From a checkpoint of a small multi-label image tagger.
Model: 6.38M parameters, arch vit, norm layernorm, activation swiglu, layers 6, width 256.
Training: adamw at rate 0.00083, 10800 steps, batches of 256.
Data: 197500 training examples, 14.0 epochs.
Rows from block 2 of a small multi-label image tagger, named by matrix and row number. Rows with one number belong to one neuron. Each number is 128 + 32 x the weight over its row's rms, rounded and kept within 0 to 255. All counts start at 0. Numbers have three digits each.
After each neuron's rows are labels from the 100 images, of 14848, where the neuron reaches its largest size: "strongest on" is what is common among them. Only what is clearly more common there than usual is listed. The data: single printed letters, digits and signs in grey, bent and noisy.
# gate: MLP gate (model.blocks.2.mlp.gate.weight, 1024x256), inputs 0-255
# fc1: MLP up (model.blocks.2.mlp.fc1.weight, 1024x256), inputs 0-255
# fc2: MLP down (model.blocks.2.mlp.fc2.weight, 256x1024, transposed), outputs 0-255

gate.680:146093133150123176178152176180107176116134093118094203161164129054136127134097141111133114112159173131116150088150161119114132122112115111129135086084119103135146141145116102107028131121208125137097088140102133141114100091165155098097133113048119135092166162142157098088119131139158155099199103134102120085107170086124058142133133098125202085175105150149117141086162114133132129151129171106129162206186122079119106171088140113124116168114158113125098097099110057163121131092132159128121142141132167108141109124111198158190184170145130186115116158155181127074142084194124133156062159144143162132123108066131123169146080109102141079090145097137104169139145143140124151118121151177127050166116098147064079155149129142097047156164125064163144114104082124101123109101162138
fc1.680:085067064170068136147138134181150137158096077135102169102141129116166058133093156099131105102148122135123166100094113134139068093111081152111124176186161085178114139137099081127112093058150164117160133128133164165056115137150079125142162111091188121110170114152143094204106058168089109158153158129152130132151185136139117117114085189078144120105092128121187096090172118089121080113111154119107125141058165147121110172077122119140162112132156170104109102094119102075146094118105116093143165151136117076095125189134120122105084135108178143135153166134149192104139086109153159083101167180144143199146127109140118158163121121157116120160149156092133141096181172125118059198139111149171155141133129182129111127170182153122117144116184110127102123149045126123157186090163165
fc2.680:084143131170081129168144104095080102089145101120137080108140077148163146122143120156120115201096130103143089100167095179181131175126165152075139140110127165085170116132122152109128109189185118165122107153101090115119139143160125178097129139178075124085125124056145188095105142153140134132121147104163137159203115109150186156110108091150088143065118146119147109161059122153109118152125119157073104139122107155109111140117079168158085126107071140156148069171165130137091123103171087096163132123135136093090109076107108095067064170134149110137106137116135120087123180092098063151139117148171132119116149147100186113055157152121144148078135157105118186202111062079102128160118176133146161173159175093065128154215115106123192147117132095147185110139171151100117152141086146
strongest on: the character -

gate.133:150155061024072156168115146143112103116134152132055212175155140125120195096118111111109005146115114141117142114173134080147164142124116104138154145125077077111138090228127056133152088129132106167156111119137138158128140148145148099080164125167113185111142144171152144057188161140107173165098099120124135131154114200166125142119126082165174134150091148139156112124086106133121076184101146123144106110113098108103102157171137178116117174098090155131120097100151130193132105159164104107130124132145100169175129116092170130089147105115133154114087146159113104182126051180097126144169103061117117069154176115136106174176111148136137155135125147107118100172068098175101107126120154123151130154156122130112084173085101087149161080115164090126111097146139115142130096126154119
fc1.133:140119099106136172071112097190073125181165091125058148107119143168147084153115115115207122117110069148123128146133139102118102130104119132105155127143135152121158137142163144178193092132118126112153120203084180146140096124128160166143183123150125081154118144187041074067084095079118120124177097123142131107138109108121144113134138165225138136114062126081167104145110121110139091115146080225094148173094140176102091189124143072138161120101135121099116136124166172102147092135132106122106096162105117177121136108116123132163118105164157085112128111149098140169113084064154176134166117124131117118153150103132134137078151136085157134145052134040148083138133168112059164182139115148127153117152145207137091107101187123092167117144116158161109159119047164142163130112139129
fc2.133:115124120110166112161176102098139148203138114124112115180116100088131178116165145107131141127091070099142166179163093167148095081101163153143103095129117094134113075112103126113078112171141111095130102148117127189116115161150093097105170123163101153154143156103126154214175126125154186138110146096062123070134106107143085140108080131160130113140086120134212156187149114127102105162124101120132137127123113151133068152099137095121155139093113133069184122132119099160113152125089125166073134177145073058125149119076138139047096080147153118126092063070172068162131109137124063116112156181130171157079088127102129122125116141118137129168137148139175158165135118152113116154129150085151179171107150127136144139234180097171106079170145048101140090163118169116130114100069176
strongest on: the character -

gate.240:103137069094075121102155158135169147146139166197198145109145132108143142128162109151102076097108134104130177086128100174113127087129142151148134150123167134114132105141129102137127159107026157126170118126095125112071148082092112134185077194131128143080077148075146146168133178250126109132101153094132115135153164096055191156120170162080124129091120142165136161080121123096140182200102153144152067087111170173111103089141130189119125156181096125130156134074140142107149121113123107095164140145154095119150183155176133115146098128138118162100137112090117078154101101132141113160123132157113182068116123102158127108072163148073146112162138093167072177122082168114135087170135118093127166151117140097122102094091119123120139169079103086147080084095134159119106092137059179
fc1.240:153110138126108109146096131133141100106132128142080172153140129147168125124139148110161155105163096108202153124118106099143117122112122100111093129190164101113078143049158127166161107103112213125164144134148122128111091103122135110162105100136162110064135147148171105221069130126126085118118139110152136174160106151157181093088125153128137098115151160147134176121117116089166166184121102138156151105106131145149065122114125182104127106138163116146118100107165138158030080094093115093115177147197161187143136136151154089142047136083164126112093126186103145147173146148141130110136176099121079061111146139099097139086150132127145150167190118116121088237073142190122123065115096075166178150097191123111131115121142105105119119183122138139080163145169194098075138161131068
fc2.240:155127139173075049122128179118062088110097066102194170071144109124114081175095129099085126093162121126074145098122148141168110171134191173159147156146120086124069112182081135099115152147164182151079122124154080163083089105152175076090097194075138112125133105097135128157134117170129133134147126161202102166126157170100140129118093155128105043123137093154117176111133116140114120111141144174118127162195146089108136125139143154130133069171123178115107094091113160156121077144146142147113082116121080115168111177180148112118122144235158170155126129184171128077126120129115130121090193137134156170139125129123096114099075140178080143142139085153174073160086112086108068130116140150142143130077148152134134149175118170110128103109135108155131065131114102153105137091181109
strongest on: the character %

gate.304:140090168167058124123117155152125152110131235155118138111085132122194104111165106130078130165112144107199128167107155152120152138185107131107112139192187082099161132149154196042126087126167178137171128123118157074110158159090116138149125138103139113113127135146127142159059177123121093088117092085131119093133115137069184122107140134142172137136067125125102138110082158156209188156162115110169163140103096179101182162137116138110124122160187113136102127126093136130121115102096104105114111093162116149102068091060067118170178135126144135099125175083119123115130156134079146123140151104077145173128158151151060095050148169121115125081092199068097118168140143134103086186167110096116165127124156079089171135145146147118145154080119114124130123147071144117103117104155076
fc1.304:107152139074162131115103129126080162094138139154110147119198126122117111142062138138146150114169160125065174088127175120104104141106102142117121131162098206100106178111133104150103105169177140158135130089099123168149105157149129144098094155141143134180165120122103068083132096074159160156154153138120161143160143122096158117151105125135101125087183145087147095172082112072204112132134109198113132112171134098183149159115146131124111173088125130193093093094138107151162137122135185196097165109120172138182114087114191118111203115097039116117135166139163144155137203219149146142107091111096118063133114043141137136087082132115118135104157151095118151114123126108081145130111139136098130204119084132145087125123170102101145119120115142154099145178105105117139126212222160
fc2.304:125077126127088118123085104161085140178132188147179137108118107128129157157099118138069179148089101074187145099148100094156158161142165090120117176164120082149102105092136113098128109174126146098092163131133070112124125197146148137160100164127142129083158149155162173124155215137061151150100112087141124113160126169054140108114174096103157099136076155104119074182150138090115122113155099145117156115116173150119121090088128117118099118138121076100184168101204176047082119130092103083171088154129070124123175156104158149152096161107129170166098123156128153079159146034185117149166106148153125106179180144116077130143188071168075142156147096133113139130057134162150150153074132159116155084101108097095087097101131183147122092090145141115120111108112127115151162115123104
strongest on: dark on light; capital

gate.60:120109126113079159163152145096083159159127077119120185145188111107187123072120117141155064115154148175135093085056125092141130067170154145090102149131169124056140112149116170155106122156156176124084077154156157099082134125092089104148153154105163132066157116120164126093068075117145156095224126118127135082148158091163199115066122090073159122165164119112115115139135136152128139121105164094186042101115169145205118157112110136129107094153134144175125108115135107093117084147146104097104108133123110163143097154153076131110099138171128154144167080142120158090143083164129137120107168200117131100155146128128174166112147139144144146177120163102133141111101128140177105119095055147129102079159153137076170114145150148120118110172206093102116146181086185113165185081129090
fc1.60:125080128170138130144140148097069181192110100127173166120193106114173188083085107147130111093110111139151104126154135133132104116180165145104120115144186095048098145116092114132089157172188140109111097148174076109103106118123121135119168138096148128092156103163167171075126096096118140108191150138153118117115172025167189146136048131135128116164153144131131127171122125207129109125089123089151064108094150103189095141109112107124135073142114155140125118147114120080151141116204109087130076195070110105130092192147110098144114132147154137147107058100113134069150081168140143109114118210110110122154129143121142177128150126164102139139094115083077152081139090093174157095143122115129141107135126130137167067213141093085130177174121083130131137145095147135176150074122104
fc2.60:101182118143063146119073093166127139089117203124146168098119118127166078164145175118108147126157123136158171094123109105182197145065105145146159180118123115173145146167172086106109185108144193145114183115101181143168092100091102136201113129101101133132143079049135149169153129085134168133074163145112133121105143126110157143140131132127100118100120101078171156158144139090108194137121120128076130146169175118073199063171107126173078178162153163108057133061156135114109127151116119116159147145123111115146108142140126127093094111093088163158158115170106060151171166144120145102123164174108133125078135140142076109090145086173078122092110139110168090181140115088078078136092158122119138165139132098149090158118151124138195105110083181088133107059154137152073113153123111
strongest on: the character -

gate.81:078165128121123108101133111083131140134129105084116176140115135121187173119087138167156080142126100207126121172179130090150128184158168190161127171142130105101135150184115115157117106156054116123179146143130107190173111142149122103133190182124084132169115131093124125099147066127159062156105155113071101115128102178210147140108129079129145106168093133101099195087129124124137141186086116092102111154115095118117129117160143137114099160202150154134117075131123182207113130159114183234102109132211162111124103136104122143137082099174130130137127124139140038174121140125141158149113168144100140171117140102121126169112123143123077110154076125120139110151118154091070112088125204095154132137094153115100100131208097124132081086123120109174142111144187183125088118140122129
fc1.81:120090169169198149169107086174058184144132034182118199110158133119145033150102149110181133144137100131106143150086120089114119118095148138131094158177109135150158173159109117147160135130125128137106126183118132116076111117173130103113100126103144098115167111108113158130124124144112142184192159141135155139148152110118142123143061128075121128126130123135093066064132120153151141113147147094124096123149148130144137160105148161080128136135160149066074108132138136068115076132117175124152144171115169087086131125170157148082182135210114156128116044118185101159139129151113192153105139174068137103146136117122137087148137150121137115112137186097134104116103180108140110057143173175199143125103060142117120111076159164132119088171187125094121139095096201052143126087093094
fc2.81:144131137099148086151128088076140103132176103179120131154153090106165135144134134117205126135159149157089095141128160163114152124115106099172141183087126128123105077167110134140127132162093142153127107132127166149149124093142086121080063171149123140166143133198121121124151162173166081181095089146100127146159167187184132128125140127082138174158090113152123138051139116172115145108145092084094121175165061130079133155140126156179121120124169168113150138211138116095067144113082145088101075094122127095117013146137112087086088113151121120183068205133151093132139060192081084140125101133083086135115140147126117096142195144104164134108062131097139122093084158163101129140138158091186143199138179104128132084157098166137107083116159147113131128112061133117122145086144146
strongest on: capital; the character C

gate.124:130185129100099051132100131086180110146142109110150153165122130166136130088065157152109114070118152147076174138197098140117105082128204140102103148124146039120180165090153119136141151107070134103141122183087117128100116101146116139162094181158154092134111139131206145115185080252101079165031133139125152147167142119158180116118153154111107112118168136153144133156139129103095112156087129146101145094138143083119058128082136111120153128107062141135108096164152156081123135138121114066183137160146121041116129147167155113168078106136138158141148067154184146167127059088082082147154115095130117124152119134161152127136172103108132085142114104155121069105149152153103153086110123085075192121139116159119108082141122122116167121150091139094124104111174144119109143117103101
fc1.124:099102077066152160159123134120095189069111122118134154136137120111163096121106163113097098123127132203119202046072145097144128107130138131137132137161099157123073168077084134166070156153179161159165123122122139155110135132106129125161096099037173172030176124132149087155137118170120162098152177108120127128129141148129154115122118106062113131146180109147153122088160115089158094152186147141142076073166135102166121124081098127149115158149168111154108113084156107112120129099127148107098115122144138205144182123151130123095044151172108181137132229138097190099124206157177110119094129188144161125096121115145115112112111127125112154099215133126105163139130132155196078137117134147111113152104106138145120142161104131122086141128171064139135157199111086128155145120180145
fc2.124:150174178124077068157151172154081146181101115132131126145184128076095066155079073149094096127148136170156113073086107112096162104142132149152150128143144129111143135135099115164149147156103099128094122159111105117154090106173121169138150180104123159107089098136142114092138113167155068102067124166105139176080165142182176131128101139143128125151134060132114163090142090167126121055183129154133129132174136164160139052178170167094123107128139127098079175102149171169112113134159148121132097110136114141202138154145104158135127167151133150169137068153142112141155105069118131139081139176029151155125094124136132176088149130136196115100065095080111130064099119085110136129142155115177084117171114105135146079090019110093108132149146136168166130072170177146139099176134122
strongest on: capital

gate.201:114146159124143106096116109155115115156096084143122155159073121150145098120175155148059113146105123135147099088069119126143158128097113143151098119102126124034006100155182100128168183096143143147166108155093173125045144159126116136111142156122163145059157123136067142145105085113095189090107109086083141118097135147179121090124047095140111126129158136102148161184143128136135128173124144126169138085096195109132164109087127122143131101092175133128158141090111131163134132127137129111177107164159162124111115071082093110096144114211161137140194190099098163082111173076140096142151155183103152212072148133166077131152197134158122120121123123138104160156138119168180083167120115174174091130134121127087105119142102128096186154145092178165105143150093122169167103141117119
fc1.201:110111146130144092139190089071143182180097096180141210120147140096125118068127098156115098092120176146118154164169155120161140147114110099126141139127110122108141105110083058103095136157107142095152091112154047101179110154160157115073134196126133088195211147163115135125196184141158166088169037136082117135114131091155108134143129103144162121119103119132103103092125131146111128111131168079117135158186141103123130185111131112137135091088125151108124157125168128140137140075138135149148105123209085140136078159109160133120137125172132167148063047137173093067114099140171155126159110074151127112159144126126083148132133128158112094114095134089107154073156195078076149078134204122070118113146097101125090118178135137122127164153074157157142061101127096108159107115128180
fc2.201:126175145131079060113109122111163165061140139100148088108083161125127149184134175161073167126112141153111127147107125126156141126104151089159153165124170109146130174134075093171116102141108120107086172130117128093117141170092157167072111177170117132164088143034065146119187138076087151222216109109104130150126123133154153117119122139145128144096103186100107139158114131141087121144087119089117079136177116094070199167180160129123111103137144154130135121083088138152134148097123150185193164081128074136123120117100099168121117105121137132114140089094167082138109170193128081145126136100058108173147186105101078119119150115130112160143103147115123074084089105142179086071167119118111170114104106090163089173120099164135176164137096202106111144097173112128164090139172127
strongest on: the character -

gate.707:175151112201166055119139112106099149131126165127146165102150130152095129129075114085154110099160132116131175153168125226102138093062103064143103111163113163180071124092084097110113144143080131137117087117117117098165105100187109207153147154138120089191143127166050106152177122132167133078110153169111138178132125060104170109106153165114132062097196117110132136111146132145119125074152128143111174166197083110106049142140139096135131129126137097164168170115147175126168164081116141185113154062188161076152157102116156138131112116139128119107105124151129072125118118119113097080080116087120155167130086132114154115116125129116147131135081104110134135166156179127039165120126137124104154132148117110159103134130162109102135109099063174112144082143167094151191130166151196
fc1.707:134093094149094111166135121166123157098140106121143129135206137101213145127133144136127163127129128165110122130151073130133109137190109115089122127050132174134104102122091113100078064103171096142100161150146156111203122176152107119072200092078067159106175159054092115105082118152159090149171178096104129093111156074080077177193127085129126114140066125187120124144137120170129110118126197081163128180049081136101118156135149097108128132130137169108082168115149102160085133074118106170106139111091152112106110144127139187165058147105164121100075083112183087165124105111116150156100174165106121080099114086145148137108064140115130104156141115123116241133135125146158154109160128084168139149151117150142173161149098141162092139132135081145128099130148116137102133107150111
fc2.707:091135111158163102125097103112184096186098035099141130121179099136120107122147127070151121096140156094081162112189125111144139132147151177051129152172114116072094146091116125176150124126176117143104145163079113144116114094157124115091138125147126075104185123132110105151126144173130147068117219091109160153166138112122101156155057132127083126123168123139127124115106126138112147151143140059180114122111130143088073128108119098096104129144105174096130083191128121183153091153174122154060084181146107169219171152177084122134066110127195122112112087153124145178122062092101182109135147119107117129123164158109159129119146109172123191160101147093137152148093155100135134130146124065131113173067129123169206088155159096112096157071159074101119149120178110151114109177139097
strongest on: capital; the character W

gate.307:137096078108151209122135083136098127196133079160137096099108120111167152157114107153167093129130142153163175153123185106117098134133130150115123106133124057118220119212121131149132088153173131086158114151192099125132111100138130124045065081153117125140111110189114165108086151045131167178165088111183139145121160139128129145141000166150175113139112142117072085104113136143137121123139095126111089129069156146162095127159144144078113126135139150078159133198088106114153108134187106109145159144085121133141126179166199123108160135156137119105174117095064191128137074165169113122164134111116144124149151138108137113173131164144104152147113116172132083041119136075148141193114155138142089080086118069145099136148128112145115154141112101133132156109129141111099158075091132
fc1.307:081172134093121114125115130081181197114123180112123105098092109163116214133114112134168113131172153141166119136133223083108145085130150158150135104139140114157121094081142050083162100231153174129077125113151144147107111129091100136153116118113128139172147125142144092138139190127148115108057127147151148132143102099117171118139168067138104121191089165083137138176112147083131101119135082074088152072159116142154111179091127077153117183149118131153124134148141106137101143165119062127108125083181124163146094158148137146103135136092044118125138127121127123172110049099117095122087093207134138115140100138129108180104179092120125154121246153122078095154151092121148132152138089110145128158129129123177195135096127138129133091100123124122167070167189119168125121187112114
fc2.307:129151106112126127140103098117124079152126164105135159112194094111124114108167128153111169118146096088126181130144162137088161135078124167096135136193157112130114205036091093083120147090146139135131137180081116122138107058168193115171149110130130128108172099109135180051099073142122119130136166163145119138091129040089126151147096105087165119167080130081107171093139165094121141099158124091166176127138131112145085172148110112136114161150064119122125157095151087123149124124172099162075122116179103162184153157146069154165157130170122131111065000099150123133143109178093138175137159071126175104106143127074140173156130128129097064155113151120093155145132153115130135102145085086191107129150116114127157108116155118079099133121191117065170125116140112172138140124187089
strongest on: dark on light

gate.619:146159088118147113102162093105124191208159145155142116046121112139143150147083107093166119157140165119192117131095132105087088126110121072108117117151210146110118152104149152151114107179095133099115085123156185099135137125126091189192120124144149086132158178185046113124067122134142099149190078118105142131137094054085201077145101123125155057122161106100085111116130165088145131077146103187117128157126120199107155124151132126136128114127156142140149121107142187065137120166107150197127144128173148128126145134112069138165159108129124103099138111113046173162099103118214176075107108139108120111191122136109132135100181166098139148181059161079121119093114190109093128139144091145123129055115101086161138084124138158114159131129124175147120109157144138125174119153127106
fc1.619:121102094155144099125156142153156170107121111115157139097162140085200111141073165150080098131126067171132126135127116108094132176218136162090139107129136087173136187174092062098096099114163133172147146133168106183128113127102144092108170144068098130109158136106151187104149117120092054121130165124092068102106135142105098137121129122135136105152096161138117145083142136134079155185108124100145095171156151125135111143129164080138185115105090195110101099114144107114168142143157115136098121170092117135114075232150085146181084123147138114060075056120172150099114116150114147123099174188138130106141098079176158187175070108088133072151105110157064119095104115092195116101139183088183129146098129171144141117121074143160079151134118114114137088151119165178149102126169093
fc2.619:116155103142160160187183119140175096127083116112088075164189068185100112175168114104156162136135166092074172127190116148089130157117091139129143113125126112102100190101132186132100186135190141141078142148115126132141124157128092105135143098096106058159151126170099147200171154145149149101119135084099171123121105167138140139204125145122067123147171160167124155139120150164137123137111130106191154087109121127084102132087156165098147111123113138084154129143091117123044163106126135167049092095146063144194139119157137157127163125094184103123106121120158109156101104125082133115128091049136170145100096134121101127129110138132148153100070136135128099149132155154124091115201136075111098151116078124171185157132154116146069075138161144028165130115121060107083075141125096
strongest on: the character %

gate.102:130120135182074127134195172137113152139194113114104085126151101133138124096134102161096087104130110122122176149176152148048103156102166139123147040140192099138127113089138109102114134170150129111147059109115127083167014130087097166119155138078103118104204109181134122152147078127171144059163101127132103101102122098142138144116096153114168150164153096129176148073100172196059172138123176089122168106144121106179107165125163111120079084122141162171159118079102084157138117137155103162130096174082125123123163140108113157132113167170153167112130169136135105079066140153111146073137128120092115152119089144200099151112114173084166092106143134115128098152140090121113155150134151122210141167144118092101180126170114094094134159121172130141140123138117105185170106092061171
fc1.102:138134171119162108116141123114194115122166097120137135181085111092086148148168145125115140148107158134124159115107117175070143148103108082146104088075093162130130089170103174116155117126072104146100148118109166147082117111134148134127067159152094102158095126073115143144137152165192119126084157083122136136116144157086122175124222129097120144130130128183053148093143168132107169142143164135138171129110126087075120106174133205095063129132103162124197204087106102140110103110142158158072178122170120141120171060174134171156083134099125146132099135133169120144139157159098124144132160099114173137088108123139130059093074155079150129141157150224130173144100159151176170073093093135140103129123115081126128124051099110174085104122124106111130125099216053124080089140156148
fc2.102:149133107076121160145112112145103130152044128154111143111187191117139137133117101067163143147169084150118080148129128070181150121171097158137156138184132161071120152125141086120140175138161167140150140128151110128128187108118156094137144118113141176158095158144135126065100167119036140150131112153106130165139122111178126080151066064160111118137119165100151133139134040068195052101131100169148129128147117147132172128117135085136236145155155076102029106167133160095166143151120128079122088094118121159157096145112156092115156102123122107085145131084062129147115082100176156131132110182162112118145124139091114172149179071158128184088123085080082114090109129130134106126175136147105124115132122187167122143135135135111159182139079159141122125143046171107158148153151125
strongest on: the character -

gate.167:143135108084149135127163169069132152087111131132209086166073127114110175076114149127063146138106125203135097140123119132138080162145179161168182090134204099183163130117076128120105107134155109139098084074175093160108148155077132095089153107123136164177189124124153177122144144140112190087135089175133087099081107177097097138113176147089208109158103116162154115104128151085106133128103157137154107100164169101208166109135130134153098109147071129166167088147098059115171165112113143190156094121103131150147154180089078095093145138118138134137046125163162139048153144113146064135094104125134138125139164147131118161146079126156111153129138127178121097065131137142161100131050135142154118110079122113091142109147101121135088088074150157108145117145133042134107131116131121
fc1.167:105139054102151119166140090079124143168116143097157133166102097060114209092068144128105139115109157160208127118117125136132139169107090125109177119112157109153130200139068150193111104118134090128092111112161093128152131139117113115091183124122133129139199139141127167107193130131137181077153065106091134134136160123144124132185169148120168111142149148135116067053110120108099090109108120139093140158103157169140114137145107106155144129140076182099196109193113112064145163106150158163166128141142114078112108173126125146161133083131167170157123104168134138100161134131127097117125122115167135082209170108093118219165121108128105147176041156131126075069147164145118089128110119074108100124096106110110131086172146134080098128040168137127181101084153132155101079114136080
fc2.167:115162147070057150127076123144147134105126135168170166102116105126099137126093097095139088160102180124120134084141182080151141152090178118131126150092127095130121145174154133129176090122132149162107158123137122172069173127099103092155091109163116172062126114098181088119114133185140067170098162161192135116138134122145120176041105121121174128112064147090138129108134063112148152156102140140114088124184121152128121109143097177074015143146145143151128109118145084149133108157198111140106156149163161130141102184150116140084124207129030166169160117178128121089199182186109098135144186128105133143152195133105122101118156106196122099109140090159116189156090081107073126142053135139132121119126155114122136174129101105093126140146125155144128139084090136132093162136137120
strongest on: the character -

gate.363:126143097117160102131148084190091112102111220113117153151094154108101132143137107141122087151095024138131116123115161106143171177108142124110121129092112185112121144190107174167137151064113123156164135148132121155167138112164132144165156125104091139143096132071159169121131056142142157083187195110061103101125155115141152122136136109099108129143177101132120113149109106128095117117127173204135124157099093105123099199158150094125146143077187145100142157101151111071121135093140091099150111151098108166094139117159117170094074136165145114147185047156115099162149136077165131150170121142108122041170133128124143133057136143136126094095061149138130094095115105096109164165126097169017132168119167136150105151183154157144129205090129098151172182094127081120157138175130123
fc1.363:105109150059144139154143148172139142162102154118097164173075142105097140159157172125107075146104089140121150118120231103159154177124071104127102111176101126133144147143056058129185178152121147107171117069130099134113091172147135110155162141146105109181104143128183093190178146127125118155113149116111150169174080148139158125129110124084092174147228125125107063089107096143118125158132116129112144098113155071149146163122132168125097157196154095149107146141123070160121161111132131123134169127155123138124152113114163105089180146152095149134160086201163083171135086202119090134110075192142124139083135106100175129121108103170097155081134155145111096163086096086096120120128119174172099144121127160124120142094137085162085115133113113053167200171177117114141093165138196
fc2.363:102135216177061100130092146096144160107054101136107114128140107125148118159102128094159063131116150118117153138126116103165116084095169180137132197130182153156177160100156170067117093107115095141150135122163110182113158116160160089138110115132133101190202145095087157139138055168123113201121159157173152159155171159103123126129120159136139087149045111102174130102166103135145109083121154129109143100153128132180190146104107095156145146113116124161067089117068104095164145124118113170104163109178140097147161155103126120081151098155110158093140126099121095086127150086171137113097087093167158152142175105126139121113118102157069127137092135154121092138188159131080095073089131165207111174109143122138117131178124151056085100174157159135157103115108118077129218128173163
strongest on: dark on light; small letter

gate.98:188112150088150152175131113105183119144120124163087150163138104110116222070141121086120132100114152135164120166171155097111109144119119115126139079156199119057088073094196115116147119143131089135190080106175087084134132151104169137048105134163135121158149151150154105088092169120138181087172044122168106169132136147158087137155116129148150152192132191205154076075059125114158099103122180139122184093069092107178144123121131148142124108104133130176113133161040101125158125102128135108147113130117167074111135116120190130184157132103175126107085159099122170102127146116155103129157108111159087097146158127109087104111146124149153154107174112116059160092179134138159177115113143103091092082150086139128143071155158081125131172134126142182124109138135085080128092124115137
fc1.98:097188082095100101127122138117148093090151174114151125176138128132091133107100149128084129113118198157151202091132164152129116141125133123130133156131177197120172137056137172164082087121114088150114104110122146129184152113084086152092112122144166149144155124080159134106172137132166161114137082120154150131133129116109134138134214142137110135146193134150103135152114115027141116117128142133118180122150137140152057084169097146135079181086101136178092105107128107175129130135109115146115154100149129097149158130110132129144121132156126151143116137252170163132156191172157073138093114048125121000158146091124232125101076132131130119158162151167156145090071152124144114128101082097069115159120100125088099066131111134145103100089133096101097163146175138118119118169129131
fc2.98:153155125116138179135112153159155150134095140150100167074129187109138106132118118106091115102139162075161083118099220092104115134140094104144123059140126133200166105143180119100150111143151123073192139111150127064133112161112111149129133062104134096118113126151185137131120150113078135123077142176179099106117142136103157142125138136191167116167155135157150117075140119080106109093142149117046142115144149121203184092057202093137152159102145106112103132195115136118148130146095066087145098134100183082071098188125156117168159194133078145069140078161159122147124203076157066117122111166127111118142108118151105141121148114144183058123147106142103141067135125090126146170143176119135139080139111185146113066119127117112110158157133214139119093122135119146120144090076110
strongest on: the character -

gate.275:123070135158102161076170174066105088199096053163129122143145094150138146117161126123156125063095153133127150137106108177118089128097112167111095152171158108143144121127141158128117129104102159111045070139118105172117124076128110168131089129152188116174163116190114109157120055138137112097136166155130105127161146117160161101102084142150136133089126094154200208067132141138104131069172118126103099101137169159140115160106111169165086143142131123103189138133101147140145119082131140156178131189143114120160191131124101084096070122089138158147135144136097105048142082142152143122141094125144089177103120143116108130073143157141119157086076177113179128099173181072121134123122102163125118126119150120111143099170190098036094196090155116162103180162102116121105192109145189
fc1.275:123151106127099112074128112119176089122173140126083180153137099094114154117158181132136131075136165128108112141191116111071104108082101191124123115106070147129137097179158093127134100105067147147095162146059121203143095090108117162149120182172141095164181134143109102159208102142171062149095155108024136129143146183123144117098140134116120104116114094137149173137141150135075172166139102130132105136184125116086085180141135113114093151133147200136175157113142122152135113152131094145132192165146106098139127099157165175136078100035134131127130119117174112143110138232058137116137126125137124124126078118145144141132091110080141100114114156150113079182150144109131197137144144121147189186143160113188142133099144057131176114124099081113094123099121135104097074163190108
fc2.275:075088136187110086140139112152123089176144119137068147090174137096123111133176147109149135153158102113146095147100111173132145171128113120097119096183117215135136071089145099121086132099077095195165125105153169116152134098135178140140225188123134148182086139077107118089043084111104129142176167124136149164148144112151090089127108146159163151156116122103147111110117137141142155074163083160111147206092096107166061210178110118138136161074129088150116145139140110118179121078102038148133132108162139093090114101117131155138130090166192122115086139115145101115136092148151108153120120071147100144151107089116139172052083115129170137088133136112097172113152135104089202105127076125168074119163148140104133111145116083144133187105126127099156166146136168066164105101148146
strongest on: dark on light

gate.77:134124143104169160115105175089112175095104125124142146171080121132131061096095142137129160116139104102064219173131210163146181133125137149139143166222160115139133170120097179155112124111108114147080113171147099109158088145080152077102127089086138139190152107116106153132136128143099128086138090126155123129116118135097147100110143169117150130117138126090136138115083147099110133188102112093167136147110143106118126134083145113120146161123096134127126084180160140119207157145133182168097086051096104098131174115073162125143129143212125069099142087195150131038116187133101131133078129039113182144091113129104155141077086147123136106137159131152174120110072152150120082144158109045174134133091085165143114122158100139120131119115120246119134114122096134122087121154127098
fc1.77:133109143118139128149102114147102178206143150074126117161076121152166087131086137155138099130130089108111131148084124177139157119116070097106165127130143106134156081149076101113231083133097115139142094105181118147149118160117157135114148157133107103149128117099054183063071118024118170102213083092191155173150144116127078172134135158156163157115092125117124052161089107144116084123085130138121183161086130078134177116143112111130131077101087167209144145125109134088177165099099123157146151085072132145142172130140156150141182078142106122130106070134125158097116167096114166146118096131116128142175148098107100126129089174141112133158091154089105113196158113162103135142120122114132110109110055154106145102117149140125175151076157212136146097155116134204172110122144118
fc2.77:146126170120117130182131101112100065086165188126144091093098104162201064148130144169118210147115087105149146116137095174093149193082129034090154124149124050157138123100105172185131137064149130186069117091149124082153134158149111138159116123128169171113106104093120116108078142096129160123189114081136113124124136132099093124118126105077094112090142148136149141097121124093149094133095123122147133201172158144102126136183158207104164125127192170151152101143065166094113112103144136159135125129218093159096160133092101155105093122078094117090123186145072148099109150139164046102123088127163113224125154144104080095100123127112131090134122152132144161173120121136116139125124075134148159132140118111106143180133162140137095124126203179094105149133157126105083146156143108
strongest on: dark on light